From a checkpoint of a small image classifier: 64-pixel images, patch size [4, 4].
Rows from block 6 of a small image classifier, named by matrix and row number. Rows with one number belong to one neuron. Each number is 128 + 32 x the weight over its row's rms, rounded and kept within 0 to 255. All counts start at 0. After the name is the row's rms in percent of the matrix's.
After each neuron's rows are labels from the 100 images, of 14848, where the neuron reaches its highest value: "responds to" is what is common among them; "peak at" is the part of the image that holds the peak. Only what is clearly more common there than usual is listed. The data: small charts drawn from random numbers.
# fc1: MLP up (model.blocks.6.mlp.fc1.weight, 384x96), inputs 0-95
# fc2: MLP down (model.blocks.6.mlp.fc2.weight, 96x384, transposed), outputs 0-95

fc1.370 117 [ 94 120 167  97 145  86 110  44 158  93 106  97 144 175 136 118 137 130 148  83 172 134 139  83 124 141 150 154 111 104 128 113 156 138 203 168 105 109 189 133 189 115 152 198 121 137  72 141 156 114  62 122 115 151 132 100 112  99  58  77 200  91 104 103 126 111  94 146 113 178 138 122 140 138 134  96  74 123 134  67 129 106 106 100 179 105 126 117 139 154  84 134 128 130 125 156]
fc2.370 107 [147 154  93 151 100 108 131 152 102 139 101  71 158 155 114 137 108 168 116 105 141 132 174 119 112 107 104 114 163 109 170 190  73 108 132 140 156 120  86 141 116 183 146 171 105 167 117  99 123 181 122 154  91 162 146 152  81 138 175 112 166  90 104 159 117 149 163  69  92  92 126 153 134  67  89 118  73 113  81 132  58 130 118 108 144 130 183 192  96  86 135 109 146  73  71 106]
responds to: bubble chart
peak at: middle left

fc1.114 105 [133 101 123 172 113 115 167 111  95 138 178  99  99 131 192 104 104 133  77  79 130  62 109 142 111 171 129  70 124  97  95 143 147 156 240 120  94  72 124 106 120  94  96 149 129 116 130  90 122  73 154 121  46  98 100 109 120 112  71 126  69 183 112  86 102 127 115 110 110 120 138 123 117 133 158 137 181 130 170 130  89 110 135 153  90 120 135 126 149  95 115 106 143  88  87 103]
fc2.114 115 [125 173 144 133 144 178 156 194 204 124 135 130 128  99 157 116 138 116 153 109 137 120 118  82 183  85 119 178 136 111  93 108 151 176  83 118 133  89 142  96 135  97 197 103 176 125 122 155 144  98 205 174 120 151 122  46  96 130  95 151  71 131  63 120  68 142 168 110 132  86 123 182 122 109 135 135 114 118 111 131  95 109  85  98  93 115  88 139  98 138 107  92 130 166 147 136]
responds to: one colour; step chart; rising
peak at: top right

fc1.70 121 [135 116 136 136 113 114  45  87 131 132 148 147 119 109 147 112 137 189  60 179 109 155 184 144  96  75 139 158 113 144 180 123 183 195 188 142 109 103 157 171 131 126 130 103  90  84 177 140 124  98 121 150 127 132 163 121 121 123 105 109 118 152 132 116 160 129 144 119 108 101 148  85  74  71 175 136 161 196 186 108 144 153 177 148 141 105 138 179 100 135 117  81 117 144 101 186]
fc2.70 131 [153 121 145 100 140 156 145 186 194  86 108 100  96 116 181 148 141 130 140 187 127  80 128 109 126 153 134  95  94 147 162 112 135 157 109 134 153 120 161 168 107  78 144 100 104  86 108  92 104  92  91 157 103 148  97 109 164 172 127  94 126 134 111 143 100  53 117 155 124 103 161 153  61 168  84 114 155 130 113 145 209 127 144  69 106 143  65 172  70 149  58 114 143 136 135 115]
responds to: horizontal bar chart; items: eight
peak at: top right

fc1.268 101 [162 137 106 100 123 161 166 193 127 123 147 105  91 168 109 110 130  62 160 145  84  75 157  92 139 139 117 132 162 122 115 103 135  99  89  76  96  73 173  83 119 113 135 128 110  77 141 168  83 121  75 104 110 107 103 131  89 118  46 144 108 113 177 110  68 161 137 112 114 105  83 142 129 136  92 157 142 131 106 111 102  62 150 169 148  95 121 117  61 119  50  89 127 140 140 126]
fc2.268 094 [ 94 138 175 132 102  79  77  95 157 156 111 132  91 161  58  94  83 167  97 205 184 119 100 204 117 160 110 141 176 148 162 119  56 128 115 156 187 143  87 109  94  98 162 136 139 160 160 111 151 160  92 147 168 111 109 151 136 120 143 148  95 132  77 128 117 110 128 116 130  99 160  98 151 129  91 201 107 106 124 100 102 113 154  80 127 110 104 148  78 167 107 104 110 111 124 154]
responds to: ring chart
peak at: top right

fc1.223 092 [161 154 128 143 110 138 114 167 136 165 101 105  76 113 126 163 133 121 143 118 124  90  97 155 183  96 135 160 159  93 100 127 116 177  96 121 105 142 124  82  99 103  59 117 110  92  66 138 215  68  72  83 141 125 212  94 153 185  97 111 102 113 139 147 162  91 140 158 134 121  85 186 121 173 131  72 157  93 115 110 112 102 138 139  92 113 141  86 170 159 107 134 116 103 158 135]
fc2.223 088 [ 95  62 125 146 134 131 114 139 105 145 161 163 184 149  75 143 127  79 120 145 142  41  85 158 117 105 154 127 138 123 161 109 109 198 200  63 158  88 176 156 154 114 142 130 117  91 183 134 104 119  65 149 161 160  85 150 149 150 139 120 135 175 186 171 135  58 173 122 159 154 158 101 138  97 136 128 159 105 149  96 152 101 134 120 116 113 167 127 120 113 136 135  79 126 139  88]
responds to: one colour; dip in the middle; line chart; kind: area chart
peak at: middle right; centre

fc1.186 076 [135 121  73  79  61 148 152  87  91  82 121 129 125 120  92 114 108 149 108 164 122 109 110 118 135 120 153 123 137 139  84 110 151 143 156 142 149 114 130 117 138 144 161  82 132  95 124 142 192 109 124  73 175 148 182 113 166  94 115 136 103 132 189 123 134  93 153 112  89 172 196 160 162 165 141 115 119 162 175  88 148  96 194 152 150  92 111 234 169 105  91 131 116 120 186 145]
fc2.186 070 [131 194  94  73 151  71 161  82 138  94 159 119 167 163 184 134  68 136 111 120 120  87 101  94 153 152  95 165 135  96 106 127 152 158 111  80 153 156 152  99  75 138 177 111 108 117 102  85 123 133  86 142 113 140 179 130  94 118 137 128 108 108 138 192 133 119  89 104 124 105 156 157 133 150  78 180 101 135  78  79 132 150 125 163 124 139 152  37  88 132 126  95 147  95 186 153]
responds to: one colour; dip in the middle; histogram; kind: area chart
peak at: centre; middle right

fc1.171 101 [110 129 155 150 152 137 102  52 100  86  74 125  99  96 140  68 116 144  98  65 100  98  94 101 105 134 123 130 134 152 164 150 136 149 173 203 148 148 129 159  83  85 144 147 194 128 146 156 198 125  77  90 144 156 166 136  85 156 194 210 140  98 137 166 110 181 126 156 126 149 124  96 128 126 193 167 147 119 149 135 101  98 153 131 158 119 131  91 134  98 120 111 101 118 131 113]
fc2.171 099 [121  47 171 136 165 187 142 121 120 101 142  88 124 150 132 199 124 136 140 141 148 142 111 126  84 133 149 109 156 114 222  99 138  80 184 116 121 137 114 160 147  95 123 143  93  97 156 134  98 136 120 175 108 144 156 123  92  85 102 113 156 130 214 114 136  74 120 132 137 135 123 188 119  99  98 113 105 151 138 159 142  65 116 119 131 187 156  89  86 122 131 118 154 121 200  66]
responds to: one colour; flat; step chart; kind: line chart
peak at: centre; middle right

fc1.263 107 [156 130 120 106 101 203 150  94 146 105 148 154 169  74  74 126 176  83 115 164 123 139 144 161 160 127 101  80 162 116 132 156 204  99 137 126 164 106 146  64 147 131 129  92 119 180 162 106  92  77 148  87  97 148 114 108 173 141 182 144  73 131 108 158 158 135  54 135 126 137  98 120 116 113 135  87 151 155 158 114 148 135 161 118 106 162 102 131 179 167  99 187  82 118 139  74]
fc2.263 103 [ 97 184 125 128 139 157 122 163 180 137 169  98 147 191 210 140 163 113  97  86 111 149 167 137  85 108  60 115 132  77 168 119 129 111 157 101 103 104 142 154  90  36 176 180 143 147 141  85 100 153 138 120 164 141 139 166 141 112 101  91 127 138 143 131 158 185 107 121 174  80 140 180 146  95 151 126 131 101 109 110  91  87 142 118  96  87 171 132 114 112 136 103 177 102 163 110]
responds to: bubble chart; dip in the middle
peak at: top centre

fc1.111 126 [114 103  97 133  99  72 141 109 136 124 150 150 165 116 140 123 138  87 164 117 128 169 145 142  58  77 161 171 124 131 135 115 142 122 147 135 117 150 129 110 110 135 180  97  80 122 143 157 138 105  79 145 157  65 151 158  37 132  86 219 132 144 156 136 129 136 112 101  74 152 123 182 143 135 145  72  90 123 217 124  88 125 156 156  92 170 105  62 149 164 114 118 100 114 117 128]
fc2.111 131 [108 136 204  82 109 129 127 136  86 168 170 111 113 150 128 144 168  83 150 110 147 128 109 114 130 212 156  63 143 137 118  91  64 152 121 136 110 159 143 122 119 175 168 118 145 147  71  87  92 160 132 158  86 136 161  83 192 112  70  71  93 135 160  97 101 153 141 136  95 180 100 168  97 148 172 154 133  93 100 160 114 143 121 148 189  89 133 144 132 118 149 131 193 129 133 123]
responds to: horizontal bar chart; items: five; items: six
peak at: bottom left; middle left

fc1.80 103 [ 92 166 102 145 107 144 139 127  79 137 162 189  86 153 129 152 158 135 102 124 192 128 144  75 160 135 124 126  74 119 188  88 186 155 175  19  88 124 145 102 160 113 133 155 116  90 106 118 151  87 148 151 155 160  37 155 108 106 125 150 127 155 145 151 138 119  78 128 118 124 129  74 118 152  98  93 101 116 154 151  67 167 132  92 122 124 112 154 125  97 117  96 151 153 115  84]
fc2.80 095 [117 151 173 143 166 103 131 130  72 124  70 152 147 125 131 146 158 218 146 193 156 147 145 152 150 163 140 140  56 134 136 120 101  64 167 218  97  84 137 135 156  99  82  83 166 114 116 130 101 119 132 191 124 163 160 148 122 175 120 108 139 105 125 140  97  84 148 177 100 121 143 152 120 164 116  92 123 118 132 145  84 168  77 155 165 140 123  82 146 127 115  69 142 101 103 113]
responds to: one colour; line chart; dip in the middle; trend: peak in the middle
peak at: top centre

fc1.314 089 [122 111  66 133 202 160  99 122 135 129 165 162 144 126 112 129 145 120 118 117 124 163 184 173  79  83 102 130 125 124 152 100  78 109 111 189 140 123  91 177 151 174 156 132 220 150 118 142 167 134 153 134  86 151 173 129 101  86 129 107  76 116 138 123  70  89  91 130  72 154 115 177 104  90 172  91 172  86 148 165 170 117 147 139 159 135 171  97 133 114 123 105 105 147 148  78]
fc2.314 090 [122 136 169 172  57 169 101 149 123 123 168 215 172 111 168 161 134  89 153  66 139  95  85  91 159 145 137 153 123 143 166 134 111  92 101 119  99 111 160 157 111 102 110 133  44 127 140 106  92 106 148 119  86 176 115 149 116 113  91 144 149 126 118 116  89 117 132 171 143 106 178 135  82  92 147  84 166  62  70 108 183 105 137 137 147 147 143 160 129  70 166 102 135 127 117  95]
responds to: one colour; line chart; rising
peak at: bottom left

fc1.294 092 [ 64 104 180 172 131 130 115 143 153 130  90 108  93 134 137 100 149 156 140 152 187 124 126  90 101 189 130  82 117 144 123 141  96 113 138 137 115 152 135 125 140 100 229 143 111 114  87  93 125  62 101 141 124 136 138 126 147 105  87 114 184 178 114 121 138 135  72 128 100 173 107  91  81 127 130  78 145 206 162  65 151 115 102 141 183 110  99  63 146 105 128 185 114 149 137 126]
fc2.294 093 [178 141 124 170 111 113 141  54 137 124  98  82 189 150 158 124  83 141 141  86 127 143 139 107 184 140 114 115 158  95 116 182 115 123 115 172 123 129  94 124 100  57  88 114 119 159  97 145 129 111 118 108 135 122 120  89 133  94  99 135 125 147 141  81 151 164 156  98  64 123 158 102 114  83  96 143 126 105 104 191  87 117 121  73  57 168 176 179 170 134 166 104 119 118  50 163]
responds to: bubble chart
peak at: middle right

fc1.273 102 [ 75 128  77  77 134  70 197  93 122 126 160 133 106 129 142 178 118 130 104 167 184 141  99 148 188 147 144 104 111 104 114 146 138 143 119 109 193  87 168 110 139 200 126  89  65  96  86 140  92 115  99  82  88 110 107 103 147 136 124  46 100 154  95 110 132 136 123 125 133 160 115  84 150 109 150 122 120 191 149 163 105 115 126  92 106 151  92 144 159 111 103 103  85 172 148  78]
fc2.273 098 [114  82 148  95 151 156 118 122 116 134  90 161 148 103  60 132 130  84 112 100 101 111 127  65 105 117  95 126 104 135 169 158 147 144 188 108 101  56 173 155 130 108 162 172 163 135 117  96  87 160 165 126 145  90 102  37  86 122  98 135 132 101 115  84  80 120  80 115 192 115 146 140 173 125 140 133 143  78 125 154 146 181 171 126  79 112 142 119 143 187 189  99 114 137 145 112]
responds to: ring chart; step chart
peak at: middle left

fc1.327 104 [132 127 202  99 111 138 108 122  47  84 170 132 117 158 153 147 116  86 103 182 136 101  87 130 146 115 126 127 173 120 140 168 157  70 176  99  66 120 163 156 139 140 154 149 160 136 108 124 111 136 149  74 169 134 148 167  63  90 140  77 100 146 143 126 167 139  98 132 171  91 208 121 127 160 102 110 132 128 121 131  41  99 146  81 116 157  91 145 155 159 118  85 162 141 136 105]
fc2.327 100 [149 121 194 111 111 142 157 146 160 188 102 146 145  97 127 142 105 113 156 148 141 152  79 144 170 135 158  75 134 125 187 156  79  40 134 131 117 117 118 131 105 122 170 157 128 136 213 125 157 163 151 120 156 122 122 102  61 149 102 125 119 179  73  87 115 128 156  70 101 104 180  93 183 107 152 132 165 114 153 161 127 107 122 135  99 171 116 110 106 117 136 125  68  82 193 123]
responds to: ring chart
peak at: top centre